Weights of a small image VAE: encoder arch mlp_mixer.
Rows from block 6 of the encoder of a small image VAE, named by matrix and row number. Rows with one number belong to one neuron. Each number is 128 + 24 x the weight over its row's rms, rounded and kept within 0 to 255. All counts start at 0. Numbers have three digits each.
After each neuron's rows are labels from the 100 images, of 14848, where the neuron reaches its highest value: "top examples" is what is common among them. Only what is clearly more common there than usual is listed. The data: numbers of one to four digits printed on busy colour backdrops. In brackets: how many of the 100.
# fc1: MLP up (encoder.blocks.6.mlp.fc1.weight, 576x192), inputs 0-63
# fc2: MLP down (encoder.blocks.6.mlp.fc2.weight, 192x576, transposed), outputs 0-63

fc1.364:108109152105124147140169151140147118142131127122127133132168094126149131113114168076141190139141160158136137111130135142127127116136113115139119113153149105126184098097132113129130143137084173
fc2.364:141145131122150135119118142094140151131128148135126144162132152101101153122137103113123127103106109173112136130149188116115124133140150136081132116161120128142128150125126091125173079105139145
top examples: on a plate (100)

fc1.126:144095121125125164150124169135152140140113166093098132117123132167125137085177116163132139129107112137163098156105121144144101154099140117149153114147111118116128145108132165124102127160127170
fc2.126:155116145156115098150130086130139113154116127166064097120110126102144117077128164113155117153108083180133149141134098096152154113107162093133134124178157101115128109154140147122107094117110116
top examples: black ink (31)

fc1.142:142145203083107112168123137120159152142099113144129201146078100157148094115106109100143134118125101124121133128112124137122165137099102149137131152116157130112103124116131136111109135175148125
fc2.142:101110084161145130075112097127129085122155094135141107135154149134084182122134148087088129168121105063143094118115107130157108116132162135125124144162160094113149127141144124158112144110130093
top examples: red ink (40)

fc1.223:084127156188142121102091100121150123133100091146143160160150124108089126126121174126165115171153107152103139120133171107113141129142118165148128163133111127123155090140159111135120130126122093
fc2.223:108123152087115097137129126134148126163159112137158108109107123145115175122092118126115125131120115114118087105110102116207112139100171187124109140151145108142107145156141086135112109134155138
top examples: pink ink (71)

fc1.393:119115135134147102125132104116154068133138096133133160163136158111126112123129153133147119144134111094107141137098143108097115142153120118108073143125136132152114093144125112129120167140101157
fc2.393:131148135089086115131135137115133109162110149135122121156189094162152134131079132130121160122126113157091118116095044126138111120150153181090141084122117102123126126119104115122101090108116152
top examples: orange ink (64); yellow ink (35)

fc1.406:123099147088135123116114134097112072151164135147077149161136136119125143129116164119124140149118115129122117139132160118132165121160136140128118159133114132123119088107113085140117118120119119
fc2.406:147109093131137141114119158122082124127160135121116140126129133109125107139109111136083153117098124175130155207147137088134142100143141132124097093113126149102121140206090132129160132124118116
top examples: on a plate (66); orange ink (60); yellow ink (38)

fc1.292:137136141122142147109109131124107103144128122129148134177145152052101121140128159184118149132125127113088121121129166106135110139117133165147117147119154131129125139121118142157117129121107140
fc2.292:123104059144149149129166122128143108142125153174112107127132113147127117142128118139123106132102117138141118135077168114121115126150153134115137179099134100106137139131173118131156104047122157
top examples: orange ink (59)

fc1.450:126135152149131079132169119145125134101141135159146159161152152149108089110130135115138105123142121120169106130100070141114129142063106125117120115127050101135113099122088136108086159125138135
fc2.450:132114160123114115132148121132114104124141131125148139169113146107110123130140160117113127132137114057125075122144129138162124121125157121152151119135135118151141155112100148133117138145113164
top examples: black ink (31)

fc1.171:120127126140126137149185121156126066113108140158089163127123103088109096116116165156140167158109125114121150128107175131118139143131132175132147147132120170114145134106132141125134094116113119
fc2.171:140121128111105125083133123107126112145131143108141077113140131190120103150115131113130140109135124130138132151133130154144104112112138137136147162147127091148158141137124094126117130119148114
top examples: orange ink (66); yellow ink (29)

fc1.179:144092103152151123154126090109143069135126090065117111129101122151106092146109154145121151120126133157133118133099115143141182118126166092118117091157153131128114080153161153131128177102138133
fc2.179:115140136119163107150105131085118148171139124123134128110150155120119120136182134147118138123123162126124110100137139126164100132084115145143152124160094116163120159143125146141140100141115127
top examples: white ink (65)

fc1.302:132150105111172116106147130140128145139132125075156124140121107154124113125076143126134061141105119101133160136140115091134119130125122168104105120138214142147108149131135114121111154116114171
fc2.302:117105118105119120117123138117149136158136113146131130047137130125126134122090176109128161142139124135159098125125116129121140130110171134167140161138147117119103092112109125158087138127136103
top examples: on a plate (98)

fc1.22:148123155132150122135139114150129078116138113132148159138164155116115152130124125135123157147130134119110149122133076129122125127129164139145160133163107134131083106135135134144131140119127131
fc2.22:131103109125155129119151116081129113136114113136126126124163078149137112157077118136117137140129159124168113100109149130136137132108168144156150201136102144160200112171140114145140097087124158
top examples: teal ink (55); green ink (45)

fc1.47:105119136136122111116172115141125096122082084094131147128146113119112119137113172154163170136156146137158085137110115150110144132156197122124123099168145145094132114094131106125103126160118137
fc2.47:138108125165136138172104141115133153110149122157169123172100141143143137144126084127096111093114145126085123129102098109151106182118142145123118121134090103096127116145126140113119112122121170
top examples: pink ink (83)

fc1.401:139138207152118109148149141167161111130130116104110161096106127088098140114161166184126130154134128118141086127194148123120153148129096131113113127123132119125112107150144114116123117171104114
fc2.401:117145115109139142131130167145132131087098118122126102094137175121119094126061093135135164131165147144122161094121086139149140110097128174110099109103113132167116147096145105115115125135125154
top examples: on a plate (94)

fc1.523:138127182083120138174127148139160160129080111122080139148088108109158113133112098121147158135111112122161082134134129115126145113136153123115122146129146113145101131098116146093109138137138130
fc2.523:159131118152130113111127093107128134167153123140175128176117115121104150096120137079098122142117113084132140137154120149207114125125135129137156119093103107110133128174127129132101131146121106
top examples: black ink (37)

fc1.573:138110141101129149142124095138188097104088139125089150126141111122150125107111146136177088131129099147145134117118102129088144160125196128149124095182153160118116074138105101133088157124112142
fc2.573:142146138133150105107127113131135126150148121125169138133108158138124143129094120124115151139123137139125129121137096116182120125117151160098123129125137059130145123116149101144127109140132114
top examples: white ink (66); length: four (56)

fc1.566:147130151084123127139116128094128107124111118143105133108159102177112116109107137125118162127154094133134143151119144147154137149115144140138159155156147092111156147111115106149140101128117150
fc2.566:088144100136160147132119138129147160122149145102118131032150108123101109147093118128142088131115134173144121132137136103165126121153158132137103119157107119108145084118112154124107105126137144
top examples: white ink (87); bold (80)

fc1.558:128098157135168114157106111114130100125097091091159159152112080146101137128113194151081112125155126160143155139108163143154133116146183142155119138121134138160116126170118138135132111119071149
fc2.558:117146106135125139106161132153112131179133118099122147141132164167117104138154108118151072123116152127130120122149086114126117123122116168146125123127155084146164115122106142126128134123164081
top examples: white ink (63)

fc1.42:105111118119117087123134091127166121121126100139074183105126163140115154094165163118170150121139103125123102086182111147128138142098136126141141144186097155155121091149174111089095151138141122
fc2.42:134144171146133145130129132153136114097122144117126120133128139108109139164131115181120081100097139150142152078092127120110107117172156129108129126137125098171134166157145094093147093104129130
top examples: teal ink (59)

fc1.246:128149126094142127123136093105135122165104124113102156120191156130102114117099151140102122123118105134161162166130151140132151118144136125154145145118106119135165151146169125124148150154105119
fc2.246:130157125156116118138129123119150171110145128150140107131068115131142153130100095146121096119126105132110144119151099128119102153159100146108091084081124131139116149157092142132132131115118153
top examples: white ink (70)

fc1.436:162098103106118125153128211126147111112117163079122115131135163130099103184119145132105130151121148112097129134077133130165116128132135156111099117162141132122141079087111112108083127095127074
fc2.436:124145169155127140132104023137115135129153142136112143110126129124152119038123175122161137141122086143157131124150128127118157143146130122138137162162131080138117113138156152132136115119133134
top examples: teal ink (30)

fc1.463:096137142105108110116124115129130080103085097135123157111133081117072114119111163111165148162153129147161121112087146147093170127111146130106122152120136120152138092139148141136141159125122121
fc2.463:116145129145122114111145103118123126147155148089127115102130164122110134143098103112122173133108163085109081122143089144172111122108148133118138114121102126133167129133134084116100118133147126
top examples: white ink (61); length: four (51); pink ink (30)

fc1.79:122114124145146136118144107168134095122109109128127135121184116145101080125116168126150172152105131127163163137088124147120142137134155135144109125146149116108150080152177147131145105154106178
fc2.79:116147145201109111134131129111123125128141106132147099093107163118134142122114143126111124090144142085111082166119111136190090172138131134115133135103155078113128103128100144104104167132107115
top examples: orange ink (45); pink ink (45)

fc1.559:143115134110128143226127107123139141144087133122101140092141147125156108145144116140128071069131152141148148120097110131089145174125167144137138142167136076131136115134127140142128112159100146
fc2.559:079138147203126090118115099123119047142124104130128156194151150124091118134168173132117133187114116166132063129139158115098130103127126139129118117151127166119118075126156120120129111098138119
top examples: on a plate (99)

fc1.542:125118125122145120160124144113116167145092151135093140141122126153158101087103123122129126124119096147117093151107123144147157165133157113092158125134138070137103101180120157129123129142103106
fc2.542:143143108157144105134129089096111101163108115147115139128106113135151105071078120137095106086131096141133138142186091120198130157122144097110197122137088140118107136155099166129141139113103148
top examples: black ink (29)

fc1.34:124100133045113110118142103139135090134103102131105153154184147103117100128101200146139195123102128161156124116081098107135154140104097183136130107141177149122138100112156102129117154150136139
fc2.34:106114129179142126136105124133118123138168140129156192119057119106158115142175107133123071146077140110123102126155168111152133091120143086151111117097108139152117144137105146142143126123118131
top examples: teal ink (77)

fc1.455:141107113125148132126143103164114092120125114132138163127183108098126137137105157158168179136127135101216151130140114130134151111110149173138141129122124130116142128144174120124119114140151163
fc2.455:120109119117171131143108131116154107123148131139151150099161118082117146146141098134118122135104120074119110102086105084147153132088120153154090140121140154128128140138193168129128191069102147
top examples: teal ink (58); green ink (42)

fc1.217:155145137134136108121054130093143089169114116137137119151157143135087141139114136146067133122150115137079101109123090103106119129157138169180143168168126132147118115145145126127123155115108121
fc2.217:125104125106092119137147123148121132157145115126133137088136113168134133134164128112108162137149126100166134144158139144148131103176123151115155076137096145123125108145079145153139081143139151
top examples: teal ink (50); green ink (49)

fc1.98:133094136131130118130152128127151142162105113142174175140128115118131112122119185179130086125139130124071099131152143122100173126113133153129120101110181118122135124098109141110098143134133074
fc2.98:167139133177124136132124145151100135093138129151141159177140130105173093119147119110115090119146123104145137147133101145095128146135121108143137121147136112128114120130085147105132139162112140
top examples: red ink (99)

fc1.64:111087120091158126124131117116102091139101140131119130116089112139120143133107154154148109176129127140153130119126182116104130131145128091142134132134146167131110115126137108143140129114131148
fc2.64:146122089148150144110108125091117111142156145147114148160116136152122129122156139129125117115100162176129157107134166109085095087155115125125153117097095086131140114122130097157163130131094147
top examples: green ink (45); yellow ink (36)

fc1.351:118124148093122148148127112114136099149110086111091173113144125140127099189144122165175132112122160144140114093115154074092158135106137133127136134198155129128158111137176138123103107146092121
fc2.351:189115142143125114103137120094106118145109131115207133188111133119153115160057158140154156099091145154101111117113098109126095144109118104134130140107152099117105107107126140112114157154151121
top examples: pink ink (55); white ink (28)

fc1.115:078117156169137129101134106142132158153122145134097133161096094146150142112120145094132124159138120124172105140118129113123135146143141105139169115188102104140171161123132081141113139124130114
fc2.115:188141115105130143155153172142109108079141165120122130102141148094100119104133114146119128111126125141157171117136132148048106145137135093146164121133108102155146130108126152123132120151118131
top examples: black ink (81); bold (72)

fc1.131:057109134120120073128131150127138149117152176125085138153160123143120188120138114116150118117173119146124057110112139154099136127132123135074142089136090120193088138155116097119124118103088118
fc2.131:172108104147136122109153120133123115122136120128146115161114163122106145123136107109116177097184122103151128058134162157141125116115120102134179113134133131156156119125138103077125107126124113
top examples: green ink (31); blue ink (27)

fc1.143:101144126092160084144127121172114109149137115087105135108113144148118121122100143127114123160133121112183130132158118152119108120126134144089142124111140107167129117164097126124141133159135130
fc2.143:149101122150156137127148119120145135117105157130151085171130137099149113142120115125128139089123116125110131110119132135127112150114125103127145101132100108151160129116158141088100126127094190
top examples: red ink (48)

fc1.221:147141103116121113112145122123104129142123082159149149153186153134121129109146192114137116117132116132092092125168147122094180133107110152179119130131161107105100144164149152131130138114108097
fc2.221:119140138170121111146122125176117117160152136145145125143095175144152086115124125104138118115127128045149094128091103131167118124084159109107137117138122109140113115154125125110107135130156120
top examples: red ink (78)

fc1.363:144100134117124132120152103105150103109112115139098162122200144128055125142138151123117162138125145133135119123148127150134149116138167162137154147147153134122152114112159098109101085113096119
fc2.363:157121115091116130123147138133153150089143130156162094126062140111133140135071117142090107128098128152121168125121088087107136107134140090143133186129096149108109141144109133093150127154117095
top examples: white ink (68); length: four (54)

fc1.350:098110145107126122130142094145120102153134163146115133153111135103087093097115162117141173116157096162123063127136134135168132123119224124061126103107133103128140108108129107155126138142116118
fc2.350:115127100136121111145101116094151105112121114118156118135135131128075150126135099149058118164126144118158169159105086042151137136116137150120060114154135112080119122160147144143144107102114133
top examples: on a plate (94); yellow ink (28)